Weights of a small image-text matching model.
Training: muon at rate 0.0035, batches of 256.
Rows from block 3 of the image encoder of a small image-text matching model, named by matrix and row number. Rows with one number within an expert belong to one neuron, the router's apart. Each number is 128 + 24 x the weight over its row's rms, rounded and kept within 0 to 255. All counts start at 0. Numbers have three digits each. After the name is the row's rms in percent of the matrix's.
Before each expert's rows are labels from the 100 images, of 14848, where the router gives the expert most weight on average: "colour at peak" is the nearest of a few named colours to the mean colour under the peak. Only what is clearly more common there than usual is listed. The data: rendered scenes of toy objects such as cars, trees, mugs and chairs.
# router: slot weights (encoder.blocks.3.mlp.router.weight, 32x384, trained with AdamW), inputs 0-127
# up: expert up (encoder.blocks.3.mlp.up, 16x192x384), inputs 0-127
# down: expert down (encoder.blocks.3.mlp.down, 16x384x192, transposed), outputs 0-127

# expert 7
colour at peak: brown
router.14 183:127102123114137135119162107120138099126133151124097171123125122127143139130140137115124129141175118108109087132147142140110153145082114103135110154126167152106127151086107134149177101136109114172137102135149130119097090110127142175136131166103154121103102108111119151142139102090132107103124108101139135141104107107086151156119091152138130090161113164112142150098105097133157132046145
router.15 062:073094128161173127094129150131154190117111121138108107164133126137135169166100146098139136127170165117171140108114121134135132164126143179159105123130121125172113153148139153098131118152090125131097142090132150105148126127113110095094154093111104155093109121139138138126102091131130114090150119157120098100111126100100167132147154110140127121097124109150163105112143154148121146150135
up.3 110:139155189102116112148128130100108130119116130127187159101144126142137099162120120148132092131132112129153122130135120120129144100107120099132103079150106113094133129122095141152069103141144126125130127125130150148136123170112120119082146131181115197156164133126136164100125145162124145159177107158098135148139092187143155098094142120140131123127106185131105114153107097113096136118089
down.3 104:124126122144128110134138130112100133127121152133132119125134129091146132104151116116117114133125145108087117088112176132161146097126135093118145176138137174096115134118109133124120123081175106117162108119159115156122114128102114140096121116129143107164093124085144136147103151145140102110128108083164112117138111121131150084099108101101131146128139100097132123108100163097104128106173
up.4 108:117126114142116137144129111123125133115110142160159154131123101173112142115180150140139137110148117106131125126140052092107128102137120128117107137114117142118117147080101125099115133148139113081114116134151161149178093116153133118147136133162135099152136124117144186134130111127130131138136128088091142111146144128151120149159090105128105158119154087138117100143130101126148089115155
down.4 111:174105145140147184137126130148105171149097119141125150153099100128125100128140152141146093176126146130106089126098071128127115144139126117149144150150121113105119176123114166113172111130175104112111103148094128149086135125119104130143124144129148119089159105142154118108145103118114084123118136157104132102076114129144095155110130145148128154130111119149107142181131138146181122118142
up.5 124:105117114125120152156121120093108106073115136120105101089151101163089158148109155138109190128125153150127118114102162092128133145153143075137118119146114157111148088135118135103134147164088137106077143109136123146143093135097144148095122110143154147100134108160125092132133162124146187170101115095125134107137110109163106145147160143117149129137129080132138130129087098145121117119131
down.5 122:133106084064152097088124131075120132125096106146132147095156126107095118129126100125132113164098133108166095119111133152101142098135160152132189131128142039112135090118117084128117145121171128187159113110143176148110123117140121106091102058173142136146118183097100167155128142147119143125133148156131136151075077121152113132156139155099124125121155147109123139105084158113124133132146
up.6 103:157071131111128133145134174182132167102126149155119119133135171118143078139150138130140151090154157113076144182142123135132117117077150115092136103114114126076122132141120144170123138119140102122145060130153143100140137103096112150100155147110123149131151113157138127111119186111140138123153135141151121125141125132119133151152145092157111109131127162116117110141135148148119131175119
down.6 102:164137144192128160111113157136099077144144110146131093087136115084127144144127134168132135141139123147151126120144108160152147150172131122084093113152095145155195113122135128118115115142148174142186140133084127170141137117095111097160146097088128116124149131115131128110131128099090092135141117190111144149153151137131120097126119150152146159123189105120166163147101125100132093125134
up.7 114:115134133128130175150126096116166117133151130106135147124150158125119125129094106099133148135133083121094140154124127106127155105131179117118090125125143153132104129162160115116129110131156119042106122103133127116155122139134126102097113101132134172150103150143125148146193103118160121142098173062152109127108128129148176146130135069123098119136135121118121166139139148116139134127151
down.7 119:150125138091090109168188126108186169117098152111115152137107157081138114099124096124143112118152112117167138120136118127144097089122136111158146088147123125092150152152117086117101181098140142186155147132141161119140120115128136142170136136143086109104096126117099135101179125127160123104147134155114139127149161129169115148118146122157111146158132167163124099167137177138133097172130
up.8 112:155144117140136160092123178122099160144114130121157103096211126119110159142108121149170130140101103107124114163167119121098105104155162107151109131050140151142104152127154126119101141112148137110160143125140114127153132124148115117166146086093097126107153107086119108158151131118138172143132113105141143125102140102149172107125121134121121127138137122071118139100125102076141125115117
down.8 122:137144126144127097103164120119134136101118120112121153100085116155117099112143122133161116120138149133132157125103146096130135163130148095119149149155151153129169090116110153113124141130155089098066136127135130145158093124134109123169150138114130153132139139149142132101131149156150109133139131151149169130149111121157173081066109094108097141095133125076136103111178195094170143128113
up.9 118:124127139113122150132105122101164120103128124148099095072156142125129076120103105129129152141117166112104176089132119121132180117163102118097113144121142145107140074120132146138166107103147110115104105109155120121131140107139107065117119133104141163156116141099149113134122111139121128090090123116131138103084104103142104110082162124096123136130131135093151130145124126140079134123151
down.9 114:073145106122091176105147139146135115119156125144172139098138123158135125162145127095112149121155136107138180149127130113108138134132139135145148124134120120163109132150108107153109169133153078135091159108101121121145109170127142127122083143154113108106122135189112098102166125127119122134123135137169157170160150131150161103155118080159123140138114095157163092115146131097216143114101
up.10 039:101177120124124114115108140169128159140142096096159125102153117105145096155122138101166138130106133108124129143134177135155137112122146152137148129112143133109162088119128104136127142121139107130145128106099155121097127171128149121095140106152121071152118115139117080161116111142132105104124090133099145121119147146096138152119155105144082092135150124151121111120081140132119142104156
down.10 039:159122119130131160154129105104134127147164141112078108142095144116134125175132160170153168137093130148127101135126106112126148109128161123133111115144118095120085120118125150126116112111160116166153106108130145121149128119137065112095124135172151121112104197133134116174111153118132140141129122113162161136124127145130139085139142154168079177141124156108161156165140118136119161130092
up.11 112:123115143109124138150086132141183145129118147123166124121131109161124139137130104114104095082160152119137152134105167143089126116153123156104154102118135094058090083190154125137138089100151150127157122128181133137108124114137132116088151178084124138154096093143114136102143135152133110152134132143124111152156070101127179147134173124120089105186144126085118145115179115147129116120145
down.11 117:106139124149142121136133172096127112118160094127102105158098152134101147113143142110167104118108148142128115164141142146102157123113117140157126128138124088129123119105143147115125093143104120136117130145087141117128141127112121112128150142134136108178194119147155112115109076106135166149161108163139139152118126162135175112113066123108139147158106150114165178129116152165170097105116
up.12 117:131137160135146138132129154176089096109112135123148131087126159116100103092110143099091126126102120109144164123145148154096115157144110095104112104123149127115108122156132142169091179099108150077152122101130148163122148139130146154108120154173121085120142159092141152132137125117126143108122103121126153084123155117105107120133158107123169144137121102154117128154090115163090117163137
down.12 118:125109135163117141147139133181106124176149155143135147073085136166147146127116143139169136150131141130124138102108147151130094105091149122109062159163183127090162122135137152114097081132096089144129085136172116130138121137132098146183131155110082137154134117113168136159126094109121162118158149131136169128160101148167159119106108153120135136133121122112134141113141141148138113145151
up.13 126:134115139119157127106099127170149102153154113121110130140112108121122099137187106142120115145171110119115120110157106140081191155168122125151101129123118138127105135123096091140105161110164134107102148107130097119141136114134122092144118110159130179103136133150127082086119136165130098178146127122098136118112112126136096147107095149117114121161104161114145121114137112168124130127141
down.13 115:099176144124107106094099121088166160157135136101140152122122110129148179123148111124097132090128133107139119169131105163144146077149088142108114133133124121123141121123150137172128101134113173117149125090155136137137121096147176118110134108172112148121123132123129142106113112159079097117128112150097149181159140111147132117145106099130127129131151134168151086148111145140143117184140
up.14 109:133093112123112119126128101155118121148121122170160092113132145159093108135132095136108101131103152125149142167109103109114143129142222154120123131150170137144129083113158127121144152131188155121174103103118139111131124121153167111101104147121134155117193123169116140164159096110172126080124132119105143096124099074131143088119158106150152133113138146144093100128144143121096156112120
down.14 111:098128155134127121135095158112146117120067131118130128166128160136130187101113110133145137082148158104098108109123096135138119113141097138115141112121082105125143157143131096111146117107115158073151119118132118109153090140153169087161112178151139165122124141149115133152119101109127093126124119126100103161115106134149126133181146105151132140139138105117168107116125121126119100110093

# expert 15
colour at peak: pink
router.30 170:110064134131148179120099149151102160086124131154071105140125137118120159148145105123153142138134162094123142142143141085102110155105172080148094154141146151121128142175168128144133122121090120142117113133156131143145104141160119140115124140113089163106127124116086131148149103155101120112114101162124072149083148104128120134073162142134111095143116146095119156118094130143114135128123
router.31 073:108150123148130112099144114119111167098119127149154109126146155176125134132109165115103146125093087127140080105133106166096133165113068156149141112102153103140077101134114153085115171143121116140117106093082149136134101108127138143171151153140131096146151138137104107140180129110139126096115085135141171128131149128106110190124147132115115099114083098141116140115142135097144118092121
up.3 116:154111132136095119146138098119150137141188106119121102119177116095118092113152123124136146093136123121116139145129197137120097120122134140105160127100116099142128117116145087110068113126134078150118140119118090130132161133146133134119071177120093147123103091122165121115096169142092141130134157137127108105107118149140118104119141129097169178117136143142089109090083088133093152091143
down.3 119:110140111141125121131127153114138140096161124161169141141155091135113162163180136110098130129113136148079124149085117099123111180093139102124154147143098154119105149123106125121110114133132131090106102101131185095068106105101190169085141102088125140097123123144137077090138141123126124100154083130130120124123145168108155125135130129166138131103132088140163079147073148097110129148128
up.4 128:160162105176156105082128111118114144133144115101140151137174150146112118142131126093112131116154122141104135079131125156113113111155128157114136154148096168150128142129072114167156112136145089127144151108121104143091128164081168123169150160116101120135107117086129141142112156123125104088099110177105131125089139162123132088101096150130127173141095114141144106132125096127125150130125
down.4 119:093124155122118144104115130139130130118172086113125091116082148109131115160091149103100124102090144143092088085124085146153187151147124142112127116150141153143104108115157118104130116082104141115128113126139097125127128135152139126143105111135118105145154151145130113101146112136119132101140116135128124158131154105142156154103173127114177091127134118158091104161110105118167100166114
up.5 115:134112120112138102112120086128114122101133150126183117108137126134120119111139136100161135118108123120126071123122163103140100133129159208146166137142127116176077098147151135132120118118148145143149165120144133171137069076120128118122100111124153118147094118113126115135146108100120135101117144132124155138140177128129098117142106139109138129149156108126107105146188136113163160129128
down.5 113:164107099086116154129117129124120149125098129107101124134090134165106104098112131119119143127109177171122150111132088126122166143175129105121104118133130107090136152101195102103156147118138107139149140078149131159142176121165122131114125126110128138125157104092074162186075148146090120107106105113136122085137123101161115126165111129140111165134117138184105118096124119141136114158140
up.6 052:110139142123125105100114081137155153169142106126093157148105140112147134177101120135099125125124136106113105152157114116173116100122122149171140159120155103166137143139146124148101108121118079082129137148171112158133072145105073108149107124117113108141165137085135161118135120098126130149112089139098129141115131123106152124133119092159116113169144100100157147157123122123110142136094
down.6 060:133122121141153113186127152165166145128103124127114169118160108115124100130108131152086117155112130085097123119109126150124119153090114134148129122144109118121121108133150159128168164116147148136138133107104070140200146134091140112123113180143122091142140112120152093114141122122117132159113116142157109123131195171120079141135112135108118128114119141130149148139116122141108126167169
up.7 115:125149129125143097146139133146123101150140157075126104123113164158092130115169139182128122148148137076109113163127093106163131090133097148142125131160202115138103096084121117128131115114125137127118115153107115115127116111144142151157077162090113139121143113171126118156120115108108165146142177122142125133108114119175126138080130136084110151162145160139083161079103082116102149128126
down.7 116:137125167125130128128129119118089099149124137125127118115142079121112117111130102179125127131126168100129110152081115127166116090116103133133084139141122124113103115154146155123138093126116145131109137137118152110128142161161130159144120145135140118120125090108093129160135135146140115114115131108129115114126151148116109132110191124130139165167143130149144130103065093127160158117121
up.8 123:156141112149153131163188094176133082115081137108103131142147119122181151164105137155143123110136122113142122118153138176162130114158170124143109120102141144119087096134128093153172131107155130121176108160102119106125094116158114117135084148145139082119129131100159144119123150113122137169133135113136137141104101113131084123179129150160126092132120097093117161152150133124168131104113
down.8 118:140124163104124125108129136094159149140113117098149145113142139134081113099142107146116112132094139134121135107163151082102084158174124142130131124180132113156146142111133137133087085105149114152196094128152138146109137111127121171143110100100115142137121127128122147063135131131136118129127113118102128078104136125123120086139167144116139156106114050101180148149135106153117107072122
up.9 040:149120083092110107136144154110118086164159128099038104154123098084119112107083105133103117154082135157157171126119166150127179134176136126145157131159148153113129090158109156107119124099174153137116138138111119125171167137151128147108140141127116138124094154106136093118106135120111156136130157120136126171095151095155134140091149152149101173108126086146118125122120122112093131093097
down.9 039:124132111154166094113151101124104098122099115133154141090174142153098125160131120107091115139110116141157140132118096119136146081114125108139088120154131116158129128155148108160147144180136066117118140105139123175125146142123150097122140122124162101157159092162114116083073108137104113161147133080124136097111123141148118154112170147129118136101138165104079130103144122112118145103133
up.10 056:084122140127133140116134165097081145147117117110135105144183108170149129127119149129120147147094127150116141083150143085112178136141129124172133110099115132129130109125111112127143130147185143120119107096106093089138198126084104107144128131116184109062135153127126147115168129143108146162114173151160131125145132148165161131159102104084164144154162131127117090164136128149150134131136
down.10 057:116102163155099136127129151163145147118140162162120161109102088121141113123137121100109102126142132084139113122116103110125125110147061158132111150138114099076100108134106095122125176140129101141135107161144107109104126146126146169100101125122187139169155095130178176136123089108110126097176127102135164129184152125114127143106142144152111122157139143105162105142119123133162092108117
up.11 091:109121118109150109152135132105142109095165139142185086164119118108132106120144168128135080144069139136165121106129119146102088122135111124126129147123063119121151122173139141118115119125104125126186131126098167155175150103144134130130090123115140124133140146079108201137099106146099171104148136108160126136150135121106134178100144152126142155110114168154147092137135122134097140140156
down.11 079:128138157103117145133113150188071130153081152127114133117138156125132113116118125132110107154096131125136113133106152135102145116081151130154088140123134086142137107136147116076124131120110137135116116167164147114134111106130135166143154116134107120127124121116127130109116095110143088139119125133130100166156104169098138151138135112143159150128146131114107184096136145161095116137135
up.12 078:139154117149115095168126101128110162073137113121139111133089147105106131117109138136107133149134127142126144094082115097140168112118101169107145133128092117121126127155125154136101112138150160140160098106141177145088145102126079119133151079132131104111155157143149142120136142157137128155158122103108114132156121149130085133095162115125099104123099128092122079115123126121149144198124
down.12 080:144104066102148122143098110118124107110132124114126091139150126115124147146122149144101096136121157101136092146089174103102148095102167137130117120128151150140087129178162148136124131122099155130178142109111141143106146157134122136143140138116119123140112105153098137105132137127113144154130112123185119158115125159116112157097091127162118140100097149174130060121112147086145094161169
up.13 080:101145057142115141139111137155144144094173127119142086110156112150121114133126171158140137143156132172121175144145117134100150092116164117201094164114119142142121140135121143128120150112151114125141112156132144125162162125118088125152101092080115118147108181116158149112151126137114153136103088161116110116150142098122134131138098148130127150103127118157107074186098141154116158131115
down.13 079:135163118125194103162093119172108062122128133104099119153121140074142125112139129131113160117147106127147169127080084109117089177075106103127143129153121092129147081141105090132124119164150127100122112161114108129060096127135126180148104165168111161107123161089131170125128116107169135142133149097117098154112115132103105111115136113134166114131135104124130138117158122137108107123118
up.14 088:147115152142166121145117104160127107098134138113143168144135177168121139161143137123130169128132116108141146132126143155140130117148114159144142142143120081156122115094099164103120120130127124105138105142151077090159097130106125148103154126129163112113127141096124183088078147160177129147089088102135099126124076135135100103135125138097140149123117132115099071171126145126138072116114
down.14 079:157147134132143128091122147108115101127088133108111171096123154142107139099129117101120139098142123121088157144127129156122141155140107120143138154148156143115133141144156094154144137151145134110131146110120194090096096152163168112130112092129113112120124100099125114163144138059126112107138143080095188102107111099165179135112084152111142135122134085102108131122150138130161119141116

# expert 0
colour at peak: grey
router.0 127:087120124144156146164155126147106161134116151125133156114090123086143114139143130097121071120133099130128143167143118148139140155119147119137121121109151166141141128140142097120135074115121124139172110110161142115123148135121124148092102090121102132094123104135152150120160120156135128080104103112154121133096151146138123140088163142072122081087133143095129088142112120140153144148108
router.1 097:138172109119087125130136166135101131110135164158100129126122120150077109130175121170132111100087114143128113113167121167093108152119116149121133095132150104094118105136084087123117145134174121126116098137071144171116076135162118167175105144199115081106202115158096110143146112128145122135114169151073129126101127126128116128160144065077129106142116082160139163124099139117133067123102
up.3 144:122073136099121193123130166123136134119103114128108136136092122145132127123187178137136129159133131123091134118130121099122163123089165117121152127110102135167121112139149125161169108126153157120090111114139110147126145144152145130093129099126097144103091138156163094160149141162118155126159143129127111154127142129238096149119134155123132112182106105127119142127162093128135124167138
down.3 139:121131113159106076104100123068091073137095172112134130126123108118121099135131141137139099146160142127106104127158179120157128090111142122148127130128133117136111078152128144164113161132115104147118124132123134086090110156127131080119132144142141174135103114131122134149104111076121140143106156110136172106124071153152097143107142112127168124103145180082112145103143103119123143126141
up.4 040:121114109155137107112121107117089152150152099085156149149154139091140144129109127141161122119188127100111087115123148139163098084107111164090142165110087146128143112147174097086089137154141113114112079130127114155130147110136096078121110127088141081147119106135161135080161142139152128171143145118118126108165127160155190103141148124144133146120150161114107119137085121124114132165132
down.4 041:086134101115122135127108082179118170114127133124117155105128097080172133093145119154111129103088128134170142124109105097140101129134113173101100116147131139143100078113126130128114124143130178132081117106123135100138146149133140132095089134124127128096167127139090137096108119152090130169132098162131109104151105120164148161129135092117138150154162168168147126122151129077123135121148
up.5 116:113173122147100119146128097116163135117103112141145097143141098148137139164123111139130126128102152160130141150132122101105121131153114132140102123124100149132146089148165139136130147128136110125091122159167114133162115127102093062074119135159159150110135104150141108131144141128112114165118113114126096117101135133123093104160155100153099103122142141154133121114180185103056157141124
down.5 129:052096136153134105108124123095117111097097162151114157167077085111114134149145156149094138133150094128127144105094091126118138115104153116111135145124103117088116114126132137075123099123149119137170133125131114116095102139124125137098135149134103158131151136129103099078113148124108129153114109086118129152113181081119123169151118122123117102109127114144151129110142140138096137094108
up.6 117:132094169133129098130149148096134107079127124119139140129112127133129124104103139132164105114120101145145138135104150129157190121105136166107106159115104159110136185129094131161119129143088157128159173087093106110153095116121136111148122127099130128155113118112095142115108153094112124158143139118139093129169114135088099127147117162135111167089128146068116147146129121125094093115142
down.6 131:162109161099097108147130136093131101099104131156161143143097095077146159138091115096160142121099127128147142152130104162139127135138140128128123115152101121150140154148145125116136126095126108096118146111114139159096114143128105138148118094140093167129158094140110102161122180196118141119133163126130127140116098103154096064153110141128169101121165128138124137138120135096137149169105
up.7 131:093126166137137140123155089106131151128120129158155146124151144153114182140111151117116142125099093135117133111124107134123150128125114133116111144136117139112125122121111121169114078108111132119124124120154089127153136148124127165121128129100136118122139124183150066158148109129136121095109097124130170181140123121153143086135127155131116175140072188135116158160127142155123137167147
down.7 134:134168125104169109076110110089115060160115148104117117173145134096129111106143104182143177106161142131144086130124139123160089089143147105199078136083153142110099130111092147137178138107104095103122136135101112138094133131098142089072152122126167109116117109115127144153142102121123138135140152125114154094133105110137136145138104187158126094149111167100113140160099119107152154117108
up.8 075:112126112129123145084099138107134110133112110101151168140132129153106103135143137113132095140096150114131118092114144101113141130129107142159109163100112130099139113165098148117109130117093111101093160107132122131115142140132135139136124139129146127115099115089119114112126132134153154103091128080105148145151117150132138123136132141113100131144127105124116057115108110116091179149137
down.8 073:117118109123126136134149108162125122132179115138107129112140081133154152151172135145128143132129084130101121157090121139147124111071165152096136116109164135135140138120081135149109121127104126103136092091141129149096119146105134137070124120121123137099120158087139102161124152137137163120144099110136137106098144107181138130110161167135134129140162125087106135183103105117124114096113
up.9 107:124119103121128094171133171106121141107144125157103143140135120103102091136116154119110102117144158124136142124127112132106162128129070115137174096128104104153121147148119092107129151110144135108116148120119151119147123122143144172136104180139083133133166144132114110095172182118111080119151122130142097126104158060123163130154164079125134161191149099176152107130134091149123126085101
down.9 107:153152162100167109099136172178139136146137117117118176125139147113140135086082089123096102146123127156098113116159179148145112120115141173104127141142151088095103170162122127123188104101147118104123133145130132117112137118143120145122098139108102121118097110110144173109147129134112106147133142138112172088140111147119183114177118107136173117132086138150092094115097106133119116177139
up.10 131:158125162165128105112123129099165154120099109092133104117160109135121101139146126129118128128159164098151165119112185132123126082109120117154127146085099137110116148176109156102130068133143127104141107121138096112141139153129159118123148131103145143125126124143101170153125104122149085162141129111129146122124125095106129135109078128096118117168127160086148091125110120146102102094184
down.10 124:134181116116120124111150107124144134136097102121128122122135141130134165140126096110136154095123098170106119118103127137131154162162144158097175121163130145131164138124106144105150107124107157143103119180129121139150116136162133152095165085096111141156102147158131128102146154115137125153152143127104127118120182093101161169164139117151115157120132136128108122168154128151143117129135
up.11 105:091121121147130136096122113140143106141132123084195100103128111115132149148112141069140124136166106117105167086146161132109172155146113146108132171151108129129136099111188169117150132123102125143131147101125168131107153136097138106133143116124118100141119137127142141140099093071159132118104151144113158124133097135101108111144112122111146156121139138156134094097133140146111131118151
down.11 103:138136148086119123136142121124161154132088133121138113162118135170107120107125145149099099129154137112119086096108116060143124141171121080178156118154087105158116093121098100162141138117123153099101127145128125114126129128110146106157097103136072133090118109147096165095153148140138122125110120108130113125109097147105088096133132112102127119121167109086154148154113081150099145090121
up.12 059:145113100146124085145133133120116080109128150150118168132148104115149099152185072140159106135138122068126162107140098132152132088166099137097132069117134151119090102166165102095106155113164117143093138117114135121194161152154101135134140087098130142122129100120126116132131142107132119075112121129092157103119123139164115152116139119140095151164122130129133107129159084121118155142157
down.12 058:134121114128123153141122119149119161140128146159129113119155115127150103114107151095114111150126081142106140132109149115076100120162125155102109153137096127129122119168160130128095130148117143130103148134135116142126104150112136160121110114100137115131114080094151173125123104179093125075133098084137174158135176153113162142096134135130155084165119160141168112103124147123142114165137
up.13 111:128125126083122153087167085162106148136135133089119144097121112135147124142153104127124083161150097115112104117162131140104119140135132110108108140145150114153155149081150079112160155130130100179098109151100134119107081097168112122133112121139137127133130129106166146150107118139100154144131076154125162132129121146129135148119134147129140033107128113160118141152100136158159111169131
down.13 110:116109177132089145111102138136153110090110125121143115122127118155133113123036117121176129139114150152146126138154133114129162159149106102157123138117115119147121123126109121153143126133144118146134133136137123088096092156115106151154089106096108183092092138138148131155125120124156092134135117154137135114097088115126105085124150134138144101112107116151162122164127137112091130119117
up.14 057:163108085110110075111167123154094125146123140108129173121163131157100119140111105136124160125136097101135129156168152161117138101191159088114158139124106103141123138095105119115095158094124133133067125160087141151130161135101131096145097160188166145125161079138143160117137118130117091158147120133175151105150161121169133093136109130128111161140104076112130158133129153099147166119100
down.14 058:166131129171142175150119138105114152089118129089108092103109093101050156165124133165159172106070123092153153123155157144123168110123141146126110121155127115104071149139102136107120129131116137136119135132140123154187129130103162125153094172130134088122111114126135097119135113109148116148153085156105132119133095105118075193167086134108130138158143129154126132121137177110060113164127

# expert 2
colour at peak: brown
router.4 135:151092118140121139159115170119136125161170160158120146110145121092095090106111122158101100107107140073159141095115163166072131132119157071134164101136165138113103130127124155061101104100117105141162114145102157138122115142133156157158111150130169116142125135154162163131137149118135111148129143080128128105103080177130134132123125147131147165109160105134172106080107116148116124130119
router.5 045:140133150140123117124117139125187121154174120139133147090167128136113138118122150163144129110106181130108108095102133107112164137111155160177079194137129131174127128105116122112141123164126114116098145161147144139170131147108135108151158152140170129113142169151132138120099106128132152164114115132168131137108094153110169122157149061114163140096108132141143144128182140127108125108117
up.3 069:100168149129101206116136128139108140142161132145128143126117109162151111123071126132139135081098117109122132127085096120130148183133124131186134156176153161152124107117142124129169127126152140113107150144118095128136123156092121086124134129145116116142138113166143077089134150143140101098092142105145135094112117107165156109118109118125103132152106098097114114140156140143122143190111
down.3 070:129136107124176122134133094126139149105136120110178146102172113113136141119145129093147175115116138116111127125136186132144091122105156139126193132092108132139125109124113132159120114111124140139140118140105111132161115140108098097134088152138101086116139126138123121150099133199115118146120119162107120127122149132105143110106136100147127116108168126108120099141154137129101142156131
up.4 099:137149114104134108167149082145154148114139150145125132147087133146144129122103173153114164105141091121118150110120124147125084113083149130130129128120167116132148115164121092130131106104122166089134157105121099145164087172159145111152096127128129129144132118091139127134101136133113125127116115143118116122164127119132113157156138119127124100112120136151067140163148077131131109155137
down.4 095:098119121140141116177111141128147127110118119115107096154171137134145090135125144094155152139116132104138132142150173093129116157110135108155128122147107123175116089110072093119121147125111111121069126096116101129105077102145123146144121138127112126129113168134105173175117126140111104117136120131146093137099113115098115173121114124136105138146120098095099154109170134091131163090148
up.5 083:126146151136114143099129148084101123132132144130078132094114092133084115136133098138126156135121096134131091169121134135114129116112149084101148153133126121143116159199131108098127120122092141124096191102136132122143105126131128167146108131179118120122086137146122126110123113090113087109119126113144090088086140126162067137068144088143139190119114119120135100095112115151112142130133
down.5 087:155149106087123132150152129100159094090111090140145063111095143124146126102155128087104121119108151131123119129174123162125123116143133130110145109151130127077128186122139112143137141096171133112124168147107065136158114126151177122101185089147160169147137119077082109131105126124136136112130158117072163139118107120107124187185080126126090115179078161126138168099097098117171144139151
up.6 102:133094135121125109105134160104094137186140125142125149145105144128135123136086155175130138122109120188105127117133076142091163140155142143129100149138153145156153096132127116142145125114108123141126198131121194120117132139153135183110131091154091132131133139134139114089146134163101151152151123144141124167130100120141165118092137118143147103092102177156135190167097141130172105124141
down.6 098:107145164141103159128111147128112163179103103136111126140135106102103116125126128172112118135118149109142097145133128148116120127142088074168111136118176113108120126212129098126154130145111172115138112116140124081132118113086144089109160104104112123083118169157105064154146131084163130133073098159126131152144181134159126134169155073119131137160089133122149158106107105137139141143081
up.7 065:130100124108170127119086128148115106171162127102152138163176123141111113091154123098092148116108132161147141084131112134146158145158131124162147091166089122142142091133131123153100125138157137095114130119103146095130127140105110107084050134123112103145119147128110125124156145156147126091122151155083146126122125134106155130111146123085108137116169145155154154132157136182152132169109
down.7 068:128141120183145098137140126106136108150129150168155126155157115129131113129125107140158155163153134125163167104128134123098107120071119131145156098150137101134093183180107136142122140145081127121075102137110135099163148147134081119163113161113133128125141122137120112115123128130155160154142117172109143119136156158135081166077105137099121120135154129136141122117153117101086171167141
up.8 059:127162129130109151098116087074124177089160152107102103125099112127140130126115163157163125171121119148115089080111111116127107124147140148104142084136094177138113113101164082125146163090128162101104152131121110136126121117131098112115104073108101125127134127079135157131165153103137149136116135177105121100080147151148081134137163167122116098136143148124091157154111120125132149110110
down.8 068:115168116112073096126135104097110125144096130161133146118113166110118132135147146132111138101102102101123114126111142125135132098144115110131133127107134156116127107159123117167120094151200103058150135109129123131098136126113129112140169105101144091099119125128160086154121135137127141142106130136161173149146136147110130097165133096128123096104127138112112136138143126146166120079085
up.9 038:106140102126121121123171086159100165101127108166162149125193121165153118165107151098141133136097155106132162155150146162129139094142135142122175098138153131134133135156112158169110160131121157125111093116104118127123175143119111084089152164168147110140113108148118106153158093161104156133115082109151137090130156133147131115143148148138140160121120140127099110118137134109125136106117
down.9 041:099116127126137137128118157141148085113161119143101128129092147111081134135173084121152152128100106181130144151132140115110112102131106118120086103122093131133116148143177113085146159130109104097080141124139147145133141092128130112101105138135176149171132108119135116074135159086068123113137122110120070075140101152130146132110122128128133166065089139129144142189095126130151138131157
up.10 142:115113140158139124136118112118149102168128132148058099166167149104126137147115134138101127123122159127184166136151151152121124156105178086193075125134151126114119134162152123104202120124079138133095129145156120152115110113160097109153146117132118117103119151149106157108127098089140135121098142128125115127125163089130130153149117132114108114192129197107157162099152099141162129126140
down.10 139:097135115128113132114119156151138113121141144175132131122104152136141143140080140075123134118129166130162133140096120143115119160126149138123127124132116144126116129101117138107148112131094132120146140112129133126106100115122161092100122132154105138089184167106094117134137143169149119147104082143137134159119131089132119162157128077114178108134082096211127115105129112108137118107131
up.11 032:114145078120164151135178148108142167157117089135062108131116122082132136122145115147168143120160153146134124150160108108162116085152138151112119130159102098122135083130110122121139145119137130083131146072157134139109137135157124079162100140144138089129117118128150105114133103120130150141104109104078136133132129134117151105131161129127114164120142090115110174079099123111107109100126
down.11 040:125105151132098112172120156095136126148126134130145134134109124108132176107128121154138137148084151092136136143127123136160117104151077109192125128141102127120131152103152127131123148114181134131129105140102123133125141106127150146088079108153146118174122086088123141118114159144104130139118117098143133133139118127156156163126159120156138128137142125101138120106144110157155111162154
up.12 073:087135113154137097085122158140123156077162104144149105110136097131137154182107116132179135096121142170183091122130113160134133162147133118131115110126138118180118132120130139127130139143121127106130192139127121109082153112137135149093088085119130069174140171095105091110136138090132138186118114149109130104108120117156122085139156096100203125131123104097130105146108176076129156123119
down.12 076:109105099166123147125133124173137184154123118138132119098119142105144150113090140109102095161092167122136154112104122133187177142103124148100147129147128140068161113101110120093111168179122121115129154125153110097146147098122115133119124140169120101156131149075168129107113125061120107126134131135102157132114110115115152125143103114122150121112152113143146114154082143142130129195120
up.13 040:147170128131119088115118148123121161139143135118120147146173131120142169125115151127096139139113138185102098104139104134149164175137112125100106129124186160117089109114139115121147132149108090108122155145145096137157136107154123099146141112157095166156102156109092118108116145130124135145119126158152159096147147126160149093146172164099106156166117157162097110139106169139130143092124
down.13 038:130154129105137110164114118086098151087175154083117141141125118098102153115128147167145134124135120124130126117147110142160072166141116124112090134170139128160100107105117134123136126149123165112115123128146139083120157167135110118131096142155150116120138123115124093119100126112092115138108109163102120079089130146119109130177154112116138117117132104114136115158169154118103130121139
up.14 157:125125141139138142134126129119161120133124107141083141144173124099145103111128121119158134110111117151102103090151134097082119098102102108146100119136112151122135139118092149137164177113120111087140125170114122092098086120147119104164069136136107168142090147101130145120125135071119167092105123090144113099154103103136112111168111092116138145102145103143140120125131128096177154139127
down.14 147:140106139098137156116107147147145112129130132120124127123127133117157096088127149134132107098138126149083135119149136143127157154075144122082135116124127136134152107131119135139131086124146116121149074128138120155079103138138106113125135182127101129156118097139179109183116113105131110110115136178096126109118097111096088101133094118121156062121135111182095160131111098095119144090117